A small autoregressive pixel model, trained from scratch: 20-pixel images, batches of 32.
Rows from block 9, named by matrix and row number. Rows with one number belong to one neuron. Each number is 50 + 15 x the weight over the matrix's rms, rounded and kept within 0 to 99. All counts start at 0.
# fc1: MLP up (model.blocks.9.mlp.fc1.weight, 1280x320), inputs 160-319
# fc2: MLP down (model.blocks.9.mlp.fc2.weight, 320x1280, transposed), outputs 160-319
fc1.626:52 48 32 55 30 71 29 52 45 73 57 69 46 24 42 38 62 33 60 52 50 39 47 54 55 45 53 79 48 52 26 40 62 33 52 38 31 60 38 46 45 67 42 54 34 14 71 17 49 59 41 39 47 53 46 33 33 57 57 41 59 65 67 39 42 44 61 56 57 58 54 61 35 63 32 77 61 60 83 87 65 18 50 50 62 50 64 54 34 57 52 47 42 55 62 41 62 33 61 60 65 59 50 23 55 50 24 60 61 44 65 44 54 33 25 53 45 51 47 36 56 68 65 38 51 16 92 32 54 23 51 51 35 45 57 39 57 71 53 44 47 54 49 63 63 42 19 30 47 43 34 51 56 51 33 63 49 71 45 65
fc2.626:63 57 47 66 73 47 34 99 31 67 54 53 79 43 51 47 40 54 34 70 32 75 50 18 56 36 72 43 47 51 58 55 67 55 41 53 38 05 39 52 53 40 77 31 62 43 48 79 65 09 50 60 53 50 73 55 38 45 34 36 37 45 31 61 47 34 45 44 60 50 63 53 53 49 56 47 66 46 40 49 29 58 51 26 64 53 32 45 61 60 37 37 56 51 57 64 57 69 52 40 37 31 56 55 42 51 76 35 24 37 52 72 46 50 70 43 41 52 78 34 36 39 56 62 75 41 33 55 46 70 57 72 59 29 49 46 24 58 35 39 47 26 51 43 56 60 42 39 28 41 74 36 28 59 71 60 46 53 51 44
fc1.627:50 46 46 38 58 56 64 28 25 68 50 44 60 59 62 49 59 31 41 52 24 22 85 56 49 80 59 41 49 41 45 47 45 40 37 50 41 67 51 68 60 49 39 48 54 68 34 62 63 32 48 70 42 68 64 39 50 27 45 35 48 43 70 35 80 29 33 51 48 55 50 58 64 80 16 70 49 47 50 58 54 46 33 38 69 58 50 61 50 57 41 23 54 33 37 56 57 30 55 78 52 39 54 46 69 24 68 32 52 52 54 50 40 48 56 67 62 47 42 49 59 45 36 46 55 33 39 58 40 65 36 47 47 60 46 32 38 59 49 40 61 32 31 50 58 73 40 58 47 68 53 43 64 38 36 11 54 58 66 42
fc2.627:32 39 23 18 27 59 41 51 55 24 69 40 48 62 41 43 39 42 52 61 68 56 44 56 59 38 49 68 49 27 35 48 66 65 43 68 50 62 51 67 57 41 59 48 41 32 74 36 36 71 67 31 61 21 61 46 65 44 55 73 47 43 37 73 30 61 67 32 40 57 69 42 40 39 40 45 31 74 42 44 27 51 61 48 54 60 55 50 43 76 43 64 71 48 46 37 41 39 70 35 44 45 27 33 66 29 97 72 52 48 64 43 47 52 19 47 28 73 61 51 34 47 58 49 65 48 46 45 39 31 66 54 59 52 58 56 44 41 44 42 24 59 60 44 55 55 58 31 44 68 49 40 40 57 42 43 61 69 29 53
fc1.628:58 61 48 59 65 50 55 61 34 42 55 70 78 67 46 61 49 50 45 42 51 52 46 65 65 41 62 54 32 55 63 52 53 58 64 48 46 55 37 32 43 40 46 51 53 46 65 64 65 50 56 67 52 51 44 46 44 58 40 42 56 57 44 51 38 45 40 53 38 53 55 36 36 39 55 47 34 74 52 52 54 64 65 50 68 55 44 45 43 42 47 39 25 26 85 54 53 62 64 52 51 40 51 68 23 45 51 60 19 90 65 63 69 36 38 60 33 56 58 41 67 36 62 57 90 31 64 78 44 55 45 41 42 76 46 44 45 24 44 43 68 25 38 21 45 47 68 37 51 62 58 57 64 49 38 58 44 53 55 48
fc2.628:32 68 55 28 67 33 52 38 29 39 34 28 61 48 43 41 33 43 51 63 52 48 30 35 39 61 43 39 57 63 38 47 76 44 50 42 52 43 23 32 62 86 66 46 53 43 46 30 42 69 34 68 68 49 45 71 55 48 64 42 23 30 65 75 35 57 41 61 81 27 55 50 49 42 47 72 16 53 29 38 44 23 51 44 47 76 26 56 51 53 54 24 82 72 06 33 52 48 63 62 72 46 62 51 27 46 47 45 42 48 62 42 48 55 56 62 30 62 56 80 63 92 63 46 33 28 63 40 57 47 62 59 79 34 42 43 39 49 56 42 32 32 70 68 41 65 47 69 64 64 59 58 75 10 53 22 54 61 64 66
fc1.629:40 72 71 62 36 69 33 47 45 72 33 40 39 48 43 63 64 41 50 34 70 51 50 65 48 41 31 46 10 43 38 39 62 42 33 48 33 16 60 50 11 60 20 65 46 36 38 70 13 49 49 34 59 52 58 40 63 53 83 37 55 40 50 41 63 64 22 50 62 42 43 60 54 44 54 47 55 34 30 80 64 22 36 71 57 25 38 35 49 46 58 61 62 57 64 35 45 26 59 42 55 66 52 35 63 58 40 54 58 47 44 21 32 64 55 37 35 21 43 54 62 50 32 62 31 37 41 39 63 46 68 66 32 58 34 39 59 51 44 63 42 56 43 47 43 69 48 44 52 40 48 44 64 67 66 62 37 27 42 36
fc2.629:50 41 31 23 70 46 58 57 39 73 52 63 43 52 50 58 42 43 59 45 12 31 45 60 57 26 46 59 82 44 66 59 53 09 48 40 64 57 30 27 68 41 43 50 40 71 53 71 76 72 46 59 63 44 33 73 35 56 76 48 43 23 47 49 30 25 49 54 62 32 54 29 50 78 32 37 45 80 42 48 59 30 67 52 56 46 66 43 45 76 41 45 71 33 58 56 54 67 45 58 55 39 65 79 22 63 27 56 45 47 59 37 83 29 06 66 58 76 44 70 65 77 73 52 39 38 61 32 59 46 59 61 36 37 50 70 58 66 47 70 44 50 27 75 62 43 52 49 53 41 50 17 62 59 35 37 56 51 53 58
fc1.630:26 56 55 75 46 33 44 61 49 54 59 67 66 33 72 58 46 60 49 35 48 40 48 56 28 65 44 42 92 17 49 46 51 68 59 64 30 74 38 28 45 67 55 48 31 38 16 50 55 43 40 33 48 42 47 48 62 75 67 51 60 65 42 39 46 59 42 58 33 44 52 46 48 55 56 73 15 36 44 27 61 67 48 47 60 33 61 33 38 53 75 24 30 41 54 38 63 60 43 38 12 39 43 50 57 60 69 64 55 55 54 36 56 38 43 48 54 20 36 56 62 74 56 62 41 44 46 51 69 44 68 55 48 32 58 78 41 20 39 50 51 54 36 65 32 39 56 42 58 26 36 31 32 58 71 64 67 42 48 64
fc2.630:50 49 45 50 35 81 56 60 77 32 43 43 72 38 73 73 51 45 28 74 14 43 57 54 53 49 45 52 48 34 62 53 50 75 34 27 45 29 36 51 58 71 62 31 53 49 58 66 31 46 62 64 50 68 55 59 65 69 46 51 67 52 56 39 33 53 32 60 56 21 53 41 77 30 37 72 43 48 53 66 72 63 58 62 36 74 17 39 66 40 58 58 48 32 36 67 16 51 42 44 79 45 52 66 50 59 33 57 16 66 57 47 55 25 41 35 65 46 52 49 56 39 44 52 47 37 33 72 55 53 36 49 59 57 33 74 46 61 33 48 68 38 75 48 36 27 71 39 25 49 73 58 37 51 53 38 56 64 55 30
fc1.631:33 49 40 33 25 96 36 63 31 65 42 15 73 67 42 59 57 75 36 43 54 51 52 38 41 32 51 31 61 38 44 81 43 30 75 59 69 30 56 63 69 58 45 50 44 32 64 55 41 37 54 60 36 43 62 49 56 47 57 40 70 47 50 24 53 52 82 53 55 32 60 63 66 43 47 26 59 51 45 37 24 55 09 43 27 33 33 62 55 35 66 61 58 41 64 75 46 27 44 43 52 50 29 29 49 23 27 77 04 30 54 34 65 62 26 62 62 41 30 66 70 56 47 44 59 17 58 50 57 28 66 43 45 45 25 67 47 47 38 34 72 44 43 42 61 76 61 57 52 30 16 38 68 66 76 29 33 45 66 61
fc2.631:55 73 52 66 66 37 59 56 55 24 44 38 26 61 43 56 36 57 66 83 46 23 74 45 63 31 54 08 50 63 35 65 65 46 36 37 56 25 63 41 53 68 48 50 74 42 41 66 48 29 48 51 28 49 33 37 31 41 32 17 82 19 62 53 58 61 41 27 43 65 67 55 83 47 57 48 21 76 63 73 47 40 44 67 40 52 56 54 55 61 72 62 85 49 36 59 29 44 65 53 63 54 35 44 38 43 56 62 35 55 37 70 75 29 60 50 05 54 48 38 86 43 58 63 27 59 64 36 52 37 57 09 37 66 58 41 53 35 41 36 49 33 53 39 44 55 61 63 64 56 48 48 62 30 51 48 48 47 37 71
fc1.632:27 58 58 79 59 77 54 49 81 83 39 56 34 52 54 22 31 54 71 57 74 53 32 57 50 46 37 47 48 42 38 88 50 62 79 51 77 55 61 52 18 37 35 42 34 53 83 39 60 56 54 76 69 75 66 13 42 50 54 32 61 72 66 74 38 62 45 36 71 58 95 63 40 73 79 43 33 67 66 39 32 28 75 38 53 23 43 57 65 30 35 56 47 50 36 41 32 27 33 44 44 78 40 40 34 57 69 58 52 43 52 79 60 27 65 39 54 30 37 57 66 49 32 75 46 49 66 64 27 45 79 18 58 57 49 60 67 46 31 83 64 57 44 68 46 15 48 40 56 58 61 34 45 42 42 38 49 67 53 27
fc2.632:76 30 37 32 17 73 89 54 26 49 24 55 69 43 35 61 13 73 37 33 58 59 39 51 63 42 73 25 96 75 46 40 46 67 58 53 61 65 40 46 15 58 26 51 55 78 46 63 40 45 25 95 67 34 75 44 46 55 52 38 49 79 56 91 43 67 20 59 49 40 75 66 48 58 60 41 56 38 29 52 52 54 24 51 56 46 36 70 62 26 16 60 29 34 37 37 59 80 55 33 39 80 57 29 50 29 52 46 60 75 58 72 77 59 75 63 37 39 55 43 67 48 39 52 54 46 38 44 27 58 59 22 48 21 66 52 42 78 64 39 49 07 63 47 54 27 59 46 35 30 46 41 53 66 53 47 61 37 42 25
fc1.633:46 51 42 37 46 67 54 45 42 71 64 31 60 16 64 42 18 40 37 37 51 42 53 52 42 69 56 23 45 70 43 40 78 30 51 44 38 78 68 47 65 54 55 34 73 53 75 59 57 69 63 56 53 51 68 35 34 69 76 84 29 66 59 31 69 79 88 73 24 45 37 30 74 43 79 41 65 52 51 64 83 60 52 49 59 74 55 50 33 66 61 60 28 45 78 52 58 60 48 54 62 39 69 56 45 30 47 49 49 22 83 57 53 39 68 38 53 22 45 40 30 60 68 28 39 44 67 25 45 43 58 56 59 07 45 42 23 75 78 43 60 37 36 51 44 69 40 25 34 74 57 30 29 37 82 39 49 51 32 49
fc2.633:51 65 71 18 41 35 62 67 39 60 69 49 67 48 67 40 39 57 57 41 57 62 43 21 40 58 36 60 60 29 56 41 13 27 58 41 50 62 49 42 56 89 38 45 36 38 49 43 38 65 76 43 39 05 52 50 67 49 58 57 49 33 22 35 50 29 42 87 76 25 42 71 58 27 53 52 58 50 65 48 77 86 36 67 51 43 52 27 49 45 46 47 34 20 60 59 32 67 52 68 25 55 51 75 71 44 71 49 59 55 42 64 48 42 61 40 55 62 43 57 59 44 82 25 64 48 48 30 59 44 67 47 52 64 61 49 43 93 86 34 65 45 45 60 46 36 42 51 16 41 62 82 45 44 31 60 45 32 35 45
fc1.634:44 76 52 59 73 48 60 52 62 38 59 68 67 37 59 57 57 42 41 58 62 48 53 46 39 48 58 54 56 53 46 38 64 39 31 56 60 67 59 50 30 32 47 61 44 63 69 63 54 66 54 73 37 45 42 68 50 52 50 52 53 50 61 34 52 51 71 49 60 51 44 50 35 42 66 59 39 80 31 36 48 35 46 52 77 60 54 36 45 43 30 45 27 55 51 65 40 21 49 50 58 57 46 54 61 53 65 34 66 45 34 45 54 30 55 70 51 40 71 40 35 32 64 36 40 56 23 61 53 72 40 32 51 57 38 37 65 32 48 35 45 62 53 35 64 38 23 41 52 47 58 49 58 55 29 54 87 59 18 57
fc2.634:50 46 54 53 34 53 40 59 51 50 50 50 52 46 54 36 59 42 53 47 33 52 47 38 50 63 46 62 44 48 51 37 26 47 45 55 63 33 40 37 42 67 60 54 39 48 59 56 56 42 43 69 44 47 28 61 29 25 46 46 46 39 48 55 56 55 42 43 55 42 45 60 29 44 25 29 43 44 55 60 57 41 52 61 51 60 38 59 49 40 30 69 60 61 39 35 67 63 54 50 51 30 68 58 35 47 40 60 59 51 61 53 35 60 33 46 53 37 42 40 64 57 63 69 64 55 63 36 56 36 73 55 50 47 62 52 50 53 52 59 49 39 66 58 40 51 67 41 22 46 62 65 51 42 65 29 37 50 59 59
fc1.635:44 50 48 45 38 52 38 34 54 54 43 59 42 19 63 57 70 40 57 59 49 57 53 54 40 61 61 55 58 42 34 43 71 55 51 75 40 57 52 70 62 35 17 74 30 53 41 73 39 80 29 58 76 31 48 64 54 50 69 49 50 61 21 68 73 54 77 51 57 52 41 63 65 60 48 56 61 51 38 41 63 27 09 67 64 51 40 48 45 34 25 62 44 39 40 14 43 26 60 29 48 48 47 51 25 62 64 77 61 48 40 33 60 65 24 61 74 39 31 31 39 43 53 42 58 28 29 41 79 31 56 48 37 45 30 35 34 78 69 47 45 26 53 38 52 64 66 54 62 56 36 41 62 49 73 02 47 44 57 63
fc2.635:52 54 62 41 56 54 50 82 50 47 62 53 46 56 58 63 46 51 51 65 34 44 51 55 57 27 45 71 42 39 35 60 78 33 45 25 48 47 70 35 44 22 54 44 34 73 69 64 40 56 47 56 45 32 59 54 67 58 60 53 53 39 50 54 47 55 63 41 61 49 44 37 47 34 29 40 36 48 40 57 44 35 69 46 57 22 56 50 38 53 46 39 82 49 68 67 30 57 67 50 48 48 39 59 35 34 37 51 27 40 42 28 55 48 53 43 42 42 30 51 53 45 56 39 69 52 21 66 68 40 51 10 38 52 55 66 68 44 48 48 47 56 21 69 40 40 50 63 99 49 60 47 59 41 56 72 67 65 55 71
fc1.636:55 25 42 59 43 53 84 40 62 52 49 42 46 35 56 37 11 61 39 07 65 43 66 31 64 52 50 55 44 43 60 38 79 31 49 60 79 55 33 42 34 56 41 37 67 65 53 43 37 25 55 49 52 71 45 44 65 20 60 41 40 19 43 54 45 23 50 52 10 61 59 40 10 44 47 58 35 64 34 77 69 29 46 57 28 06 49 46 47 48 40 78 60 33 46 62 50 38 42 46 67 36 56 34 48 49 62 45 49 62 59 35 09 57 48 46 66 76 55 21 44 59 90 56 50 17 67 73 97 50 51 63 47 43 10 51 58 48 72 43 60 48 64 23 15 50 71 42 55 26 57 64 66 71 52 46 73 24 69 38
fc2.636:66 43 62 75 26 56 30 65 46 65 70 39 51 60 64 26 33 64 33 37 08 70 50 50 46 22 47 62 38 48 51 43 50 55 35 37 46 29 52 32 57 73 20 68 57 51 50 52 55 44 53 38 41 36 31 44 79 34 32 46 51 40 41 30 57 39 41 88 50 28 77 40 36 51 44 39 55 56 34 50 78 26 38 60 63 61 57 57 60 48 56 37 39 79 19 28 43 60 62 38 55 37 36 40 15 33 60 60 36 58 36 82 30 29 44 44 44 99 07 56 42 72 40 37 55 53 50 36 59 53 66 47 74 50 57 66 45 54 29 31 30 26 49 39 59 51 64 35 77 40 91 67 76 44 47 39 45 59 32 30
fc1.637:61 42 60 82 75 49 32 29 55 72 38 43 58 53 42 55 48 47 46 54 74 41 65 66 32 39 59 51 55 44 57 69 46 49 59 49 52 69 24 59 58 52 57 39 64 68 74 32 24 60 32 33 63 42 64 65 41 52 59 38 59 38 73 31 44 61 54 57 50 55 43 56 37 46 47 40 42 66 38 41 48 80 67 54 41 34 57 38 55 49 28 40 69 54 31 43 42 43 40 59 43 59 65 41 70 44 51 22 52 53 49 52 41 60 56 39 62 51 41 56 38 65 27 34 56 47 77 25 27 45 48 47 40 24 63 87 57 41 40 57 69 71 31 59 67 72 41 67 61 30 50 98 53 37 45 48 37 33 40 58
fc2.637:28 52 39 27 41 35 66 50 51 33 41 61 47 35 23 38 20 42 31 49 49 51 45 29 41 58 21 38 51 50 55 62 62 68 36 44 73 48 51 47 38 45 49 40 55 55 35 81 54 22 70 70 57 36 55 19 47 48 47 53 24 55 41 83 11 45 56 63 69 58 58 35 78 39 38 76 75 21 55 45 74 59 29 32 43 38 34 46 44 32 44 22 52 37 51 60 48 80 19 26 47 73 62 51 62 41 37 35 36 45 60 57 39 29 46 47 47 56 38 77 10 57 48 60 47 51 49 50 51 43 32 36 62 64 70 50 55 65 30 39 57 45 27 47 55 62 62 40 24 67 71 26 59 39 74 64 39 26 65 46
fc1.638:33 78 58 65 13 84 36 58 55 47 53 56 31 67 13 41 51 58 48 38 67 21 79 22 59 36 35 60 48 58 46 34 47 47 49 62 58 33 57 56 37 36 66 43 65 71 42 47 73 29 77 67 53 64 41 52 44 37 52 52 66 71 60 68 57 43 35 45 43 32 62 48 45 69 44 70 47 97 59 21 50 35 52 48 29 72 13 52 40 47 43 71 35 53 16 80 35 32 51 54 73 49 66 42 36 41 69 31 48 66 39 48 54 29 32 58 62 36 45 44 35 05 28 61 39 62 34 50 20 41 61 54 29 52 52 61 67 54 57 69 52 73 46 30 41 42 53 47 50 45 65 34 41 62 45 80 46 35 79 52
fc2.638:83 48 48 53 47 56 47 63 35 63 62 30 60 42 53 51 29 67 56 39 14 59 63 49 62 35 53 13 45 28 62 44 56 52 36 61 61 59 44 48 82 45 52 58 34 66 43 11 52 74 45 47 42 24 54 39 57 50 56 57 62 44 59 38 46 43 38 45 86 38 56 44 84 38 36 44 73 43 55 37 64 64 57 40 56 54 42 73 74 52 65 54 73 42 27 72 37 51 19 65 33 66 53 42 22 74 24 64 59 34 29 77 27 38 88 67 48 47 62 30 48 52 55 77 28 51 41 92 60 65 40 33 56 31 49 65 71 60 37 61 44 45 41 41 66 77 31 45 29 67 32 36 43 69 57 46 60 30 15 24
fc1.639:59 13 55 47 44 51 45 44 69 39 58 73 81 49 27 77 45 53 50 51 35 43 68 43 39 44 16 50 60 60 41 58 40 31 60 58 55 37 49 43 34 38 61 71 61 68 35 60 48 50 41 56 67 48 55 49 46 60 42 60 39 45 60 45 49 57 69 50 63 61 51 59 55 44 47 33 42 41 26 53 28 71 57 61 29 41 63 43 51 33 41 49 49 56 46 54 53 37 52 63 61 39 59 27 58 53 59 57 65 46 28 41 46 83 40 53 51 47 50 68 36 41 67 60 42 68 38 56 41 52 54 40 62 57 63 64 50 25 29 49 46 69 91 52 61 48 61 63 48 48 72 59 62 45 59 67 48 34 53 96
fc2.639:35 64 58 39 49 67 48 53 42 46 14 46 38 35 50 44 68 51 47 55 75 51 40 29 56 35 76 58 57 46 47 52 65 45 61 41 52 50 43 64 55 65 50 55 49 50 58 47 31 45 54 62 45 92 71 48 93 60 62 53 56 51 57 68 41 48 47 52 61 60 68 30 41 55 39 67 41 72 81 36 60 50 53 51 56 46 49 60 68 53 69 48 49 57 58 58 66 73 55 63 45 50 53 58 61 47 40 35 32 70 44 55 42 43 70 54 59 39 54 48 41 71 61 56 50 70 47 58 47 54 46 44 37 56 39 51 47 42 61 44 58 33 39 34 36 39 51 55 46 72 41 36 43 88 39 45 50 46 60 31
fc1.640:40 42 53 69 52 45 61 76 57 51 60 77 67 81 65 46 63 35 61 47 27 49 47 52 41 48 52 44 32 34 45 32 54 59 39 16 51 58 39 59 53 59 38 36 66 43 71 26 20 75 56 44 27 60 75 23 66 78 38 59 50 35 68 51 61 38 42 60 39 62 48 58 46 32 63 73 33 19 63 62 25 58 41 41 63 39 53 43 62 16 37 50 39 47 42 59 31 27 37 43 35 32 46 59 27 58 38 49 68 46 52 76 47 51 24 62 39 39 53 43 59 55 47 49 46 48 54 63 65 37 73 52 48 54 53 39 33 55 44 45 74 42 34 77 73 50 72 57 42 47 51 62 53 34 73 61 57 64 42 36
fc2.640:44 62 52 36 41 62 46 34 50 46 68 53 39 51 25 32 57 69 44 68 31 44 59 54 33 45 33 52 54 39 41 36 36 43 51 43 56 72 61 43 59 38 51 49 51 54 51 48 44 41 52 54 37 25 47 67 52 48 58 52 56 46 60 42 42 31 21 37 59 40 69 09 40 71 20 60 28 82 66 24 64 70 43 48 57 77 33 37 46 49 73 53 49 43 60 56 29 71 38 71 55 35 64 31 60 47 49 47 50 21 54 55 38 59 48 72 42 88 24 23 35 52 55 53 67 25 45 54 22 41 48 43 51 32 59 55 62 68 33 35 24 47 72 64 58 42 33 43 49 07 38 78 46 40 62 64 59 69 74 49
fc1.641:38 38 59 38 44 68 37 61 57 58 58 74 60 47 47 71 25 73 47 65 38 35 91 41 37 39 37 43 43 78 37 71 62 55 52 33 20 73 47 39 60 57 60 58 75 37 58 40 66 60 94 49 32 48 97 35 71 53 49 66 66 66 16 33 71 60 53 47 27 56 35 26 44 77 41 42 55 67 47 75 49 45 29 27 76 62 51 60 60 44 48 64 70 40 76 76 29 84 55 34 38 49 82 73 62 19 32 38 48 16 54 46 61 38 64 46 49 76 81 31 26 37 46 54 41 60 47 54 58 24 70 54 61 32 28 64 31 79 64 56 62 43 31 49 57 48 32 24 37 50 50 59 44 29 39 37 46 67 28 23
fc2.641:37 65 46 53 34 45 49 28 57 54 79 55 40 40 43 47 60 54 48 57 36 47 59 14 67 49 60 75 41 27 26 57 26 43 46 46 37 69 65 49 42 58 55 46 46 62 78 65 49 73 42 30 34 50 22 32 62 52 43 64 31 58 32 53 41 68 63 56 47 54 64 23 53 56 37 56 48 54 44 70 55 31 69 43 46 70 61 50 54 50 38 36 31 60 34 68 48 66 61 59 25 52 42 50 71 52 49 54 51 42 66 55 53 60 39 44 53 67 68 63 25 36 67 31 38 57 58 59 59 57 44 26 60 52 37 65 54 33 76 58 43 52 49 53 36 49 61 49 00 57 47 31 64 48 70 42 59 56 45 54
fc1.642:63 53 74 45 57 52 14 68 49 58 65 38 46 30 40 74 42 29 57 50 65 49 65 35 69 14 94 57 72 32 64 72 80 65 59 41 46 59 49 36 77 66 87 58 45 45 50 15 27 50 78 43 51 53 22 27 71 38 44 32 70 74 82 14 44 39 48 35 18 28 51 46 46 39 47 90 58 50 36 25 36 37 36 55 26 30 60 53 55 45 43 44 51 36 62 92 64 56 43 40 75 61 72 47 39 58 72 23 44 25 17 68 68 43 79 14 51 54 85 23 36 70 54 50 21 88 48 62 33 18 52 61 60 56 29 72 45 53 36 81 44 65 26 44 38 88 52 71 78 84 35 56 25 42 50 60 49 44 71 63
fc2.642:29 48 64 61 58 47 71 56 08 68 38 66 39 66 40 60 33 31 42 40 41 48 48 61 64 82 44 33 54 41 58 57 63 53 58 64 91 42 53 64 64 74 50 44 27 55 50 39 65 77 49 35 45 39 30 40 55 39 42 52 32 51 53 71 25 85 49 42 62 30 64 97 59 59 58 69 49 41 89 71 56 40 32 35 57 68 43 63 59 52 22 51 21 60 44 62 52 52 35 47 54 48 61 48 65 53 83 28 78 56 75 72 48 57 66 50 27 47 42 70 30 31 66 59 39 30 74 33 40 51 49 69 34 54 74 45 71 62 56 74 47 47 22 61 68 47 40 22 48 27 58 37 75 39 63 58 38 39 50 36
fc1.643:50 59 53 88 42 50 64 42 40 22 48 65 43 28 38 45 69 33 57 42 66 75 63 55 36 55 23 63 52 45 30 53 32 49 57 63 53 63 35 63 58 55 73 46 54 43 77 34 50 34 22 77 23 41 35 48 68 46 68 67 57 42 63 31 51 44 52 64 57 56 49 53 53 33 61 84 75 37 34 65 44 29 34 66 62 39 56 48 30 34 65 38 87 36 40 51 39 37 79 37 15 68 15 59 52 35 89 48 26 58 43 75 43 44 33 33 28 42 61 68 64 24 39 28 47 43 46 57 48 42 42 29 66 41 23 76 75 58 63 45 68 63 41 45 65 70 34 33 45 24 39 52 55 60 26 31 68 66 38 26
fc2.643:26 49 63 36 65 69 33 59 29 71 74 57 39 64 38 70 59 34 64 44 43 71 40 64 46 47 44 77 45 70 14 60 48 42 57 28 60 40 46 78 56 48 38 51 60 29 33 40 47 51 49 37 52 37 28 28 40 47 49 69 42 72 40 61 59 33 65 44 60 44 72 58 60 55 25 35 44 66 23 52 63 49 28 52 46 46 43 60 33 27 47 65 39 43 40 50 76 43 60 61 59 23 76 40 55 21 40 69 50 35 39 60 48 33 15 55 52 50 62 34 48 64 49 42 60 48 62 69 35 54 49 70 41 31 34 40 25 36 52 56 38 41 72 55 59 84 85 62 74 18 26 54 55 96 49 65 42 41 78 58
fc1.644:63 63 36 56 18 27 41 38 47 59 37 62 26 27 31 75 44 80 60 49 38 11 41 41 42 57 56 37 62 47 47 51 31 56 40 64 54 75 61 79 44 84 43 73 38 64 74 47 56 20 52 32 66 63 34 50 52 51 49 50 68 70 61 42 47 50 46 11 71 43 60 37 38 59 48 40 52 69 58 26 50 70 32 42 31 51 69 55 51 58 85 68 66 50 50 39 47 44 40 50 22 42 85 69 53 61 35 55 72 34 60 40 40 56 56 64 53 56 60 32 74 47 37 31 56 33 50 39 62 77 62 88 51 61 54 51 48 37 37 23 45 47 30 61 48 66 50 33 66 32 33 33 50 41 54 49 33 62 44 53
fc2.644:66 53 49 52 59 42 41 24 71 79 48 40 55 68 69 73 34 38 26 55 56 61 36 56 75 63 66 58 32 67 40 36 43 52 62 37 62 38 23 52 53 40 58 53 99 48 80 60 49 71 62 59 66 69 70 45 46 42 59 40 58 70 71 64 52 45 72 53 36 59 69 49 50 34 54 64 47 49 46 39 77 39 83 39 48 59 39 26 21 55 23 50 57 49 67 49 39 62 60 45 58 72 30 39 70 45 75 51 55 58 45 71 51 18 73 57 90 47 56 68 65 55 47 38 68 44 54 52 53 23 50 52 38 35 72 40 51 50 54 43 51 40 54 66 33 40 52 70 83 24 49 67 49 42 51 38 50 54 57 49
fc1.645:40 54 33 35 29 54 63 62 38 58 39 54 57 19 52 32 54 63 61 47 49 57 39 58 29 68 26 26 80 65 46 76 42 59 49 59 55 46 72 61 55 34 38 21 79 19 42 65 30 57 23 30 72 65 83 35 59 49 51 46 70 58 64 48 34 45 59 25 35 87 34 65 50 73 48 38 41 51 41 53 34 64 12 51 32 58 42 43 66 30 56 77 44 27 72 57 60 46 66 54 84 32 28 39 51 43 44 59 55 37 44 56 56 38 59 15 46 44 48 69 48 67 62 66 49 64 52 80 75 16 46 35 55 42 29 77 46 66 73 73 73 50 57 54 59 51 68 30 56 65 26 65 66 57 56 45 45 54 53 65
fc2.645:35 71 66 84 52 63 67 40 53 40 33 52 25 22 33 94 49 72 63 36 32 71 50 27 67 73 43 52 60 41 70 60 40 55 53 49 44 63 68 44 46 58 40 42 01 31 51 61 49 73 63 64 48 35 35 66 41 46 59 73 39 42 64 72 58 44 62 68 71 15 24 97 62 31 63 33 51 54 46 61 62 27 66 36 76 33 59 18 48 43 39 49 57 69 36 40 35 48 80 59 44 65 37 69 62 74 52 41 61 21 56 49 45 50 44 51 30 44 49 48 58 43 50 46 70 33 40 54 54 66 54 41 25 71 50 31 35 50 43 27 58 62 68 63 61 32 44 58 82 62 43 50 78 58 56 46 52 57 38 50
fc1.646:35 36 58 83 48 60 39 56 53 56 53 83 41 53 45 53 63 30 87 34 39 07 39 45 49 47 53 70 36 60 21 33 41 56 64 64 48 39 48 44 74 47 38 48 37 35 63 58 27 51 48 22 57 28 87 67 55 52 26 24 65 40 58 52 65 69 51 51 52 36 43 68 41 58 56 46 53 49 43 59 52 41 32 56 48 46 31 47 69 51 42 32 35 28 33 48 51 35 53 28 46 49 56 33 48 66 51 59 74 22 37 61 44 64 57 44 28 61 33 58 56 25 64 38 47 56 66 48 71 52 49 68 49 08 49 30 32 59 39 44 51 34 65 15 41 45 36 36 37 53 55 45 48 45 67 74 70 70 76 69
fc2.646:64 61 61 44 48 44 63 63 70 68 38 64 70 45 44 55 42 54 37 58 63 54 58 21 71 21 66 66 36 67 53 56 65 81 40 52 48 53 48 48 40 81 45 58 88 46 36 21 55 48 78 27 60 72 52 55 53 51 62 66 46 71 65 59 71 57 75 35 41 73 55 58 39 19 50 39 62 56 39 27 63 60 43 43 57 92 68 79 49 33 35 64 57 49 40 33 53 34 78 36 38 38 58 71 54 37 34 37 50 61 72 58 59 64 70 57 52 51 18 45 69 71 40 58 61 37 44 43 34 22 44 52 33 48 41 57 62 60 41 58 45 65 47 61 38 47 58 59 25 59 01 24 52 24 25 51 52 63 39 41
fc1.647:46 42 77 61 62 32 58 73 38 56 26 20 41 64 51 40 60 69 53 48 53 36 29 61 53 57 55 70 58 50 50 55 72 40 75 66 54 52 77 49 59 66 41 39 43 46 37 35 73 28 57 48 54 48 71 48 31 58 44 12 75 41 52 52 43 57 33 64 47 73 57 63 67 48 64 74 68 57 50 54 58 53 58 15 60 45 27 58 45 49 51 58 54 76 52 43 31 47 45 42 58 52 37 65 53 68 53 65 48 57 88 63 53 40 64 36 40 53 45 73 63 51 64 47 70 56 66 02 48 45 46 28 38 80 59 69 39 39 29 39 39 45 65 51 44 36 62 31 37 84 46 41 66 46 77 56 36 67 44 43
fc2.647:38 42 35 41 66 58 51 65 52 68 95 58 38 50 62 70 55 32 55 28 73 84 64 62 54 47 38 52 32 72 64 29 39 76 34 49 36 45 43 62 63 68 50 43 73 60 46 19 55 54 59 36 52 62 46 28 53 28 60 62 50 41 35 72 71 69 47 29 46 24 48 48 53 53 70 47 42 48 22 49 55 52 33 89 62 55 44 47 38 33 47 32 35 32 27 42 48 25 70 41 31 54 44 48 62 47 36 51 47 35 49 42 26 49 70 73 49 56 43 37 74 64 35 53 44 54 58 57 53 67 26 21 43 10 55 55 24 46 64 58 32 52 27 20 62 60 44 45 48 47 34 62 41 37 24 56 47 35 62 68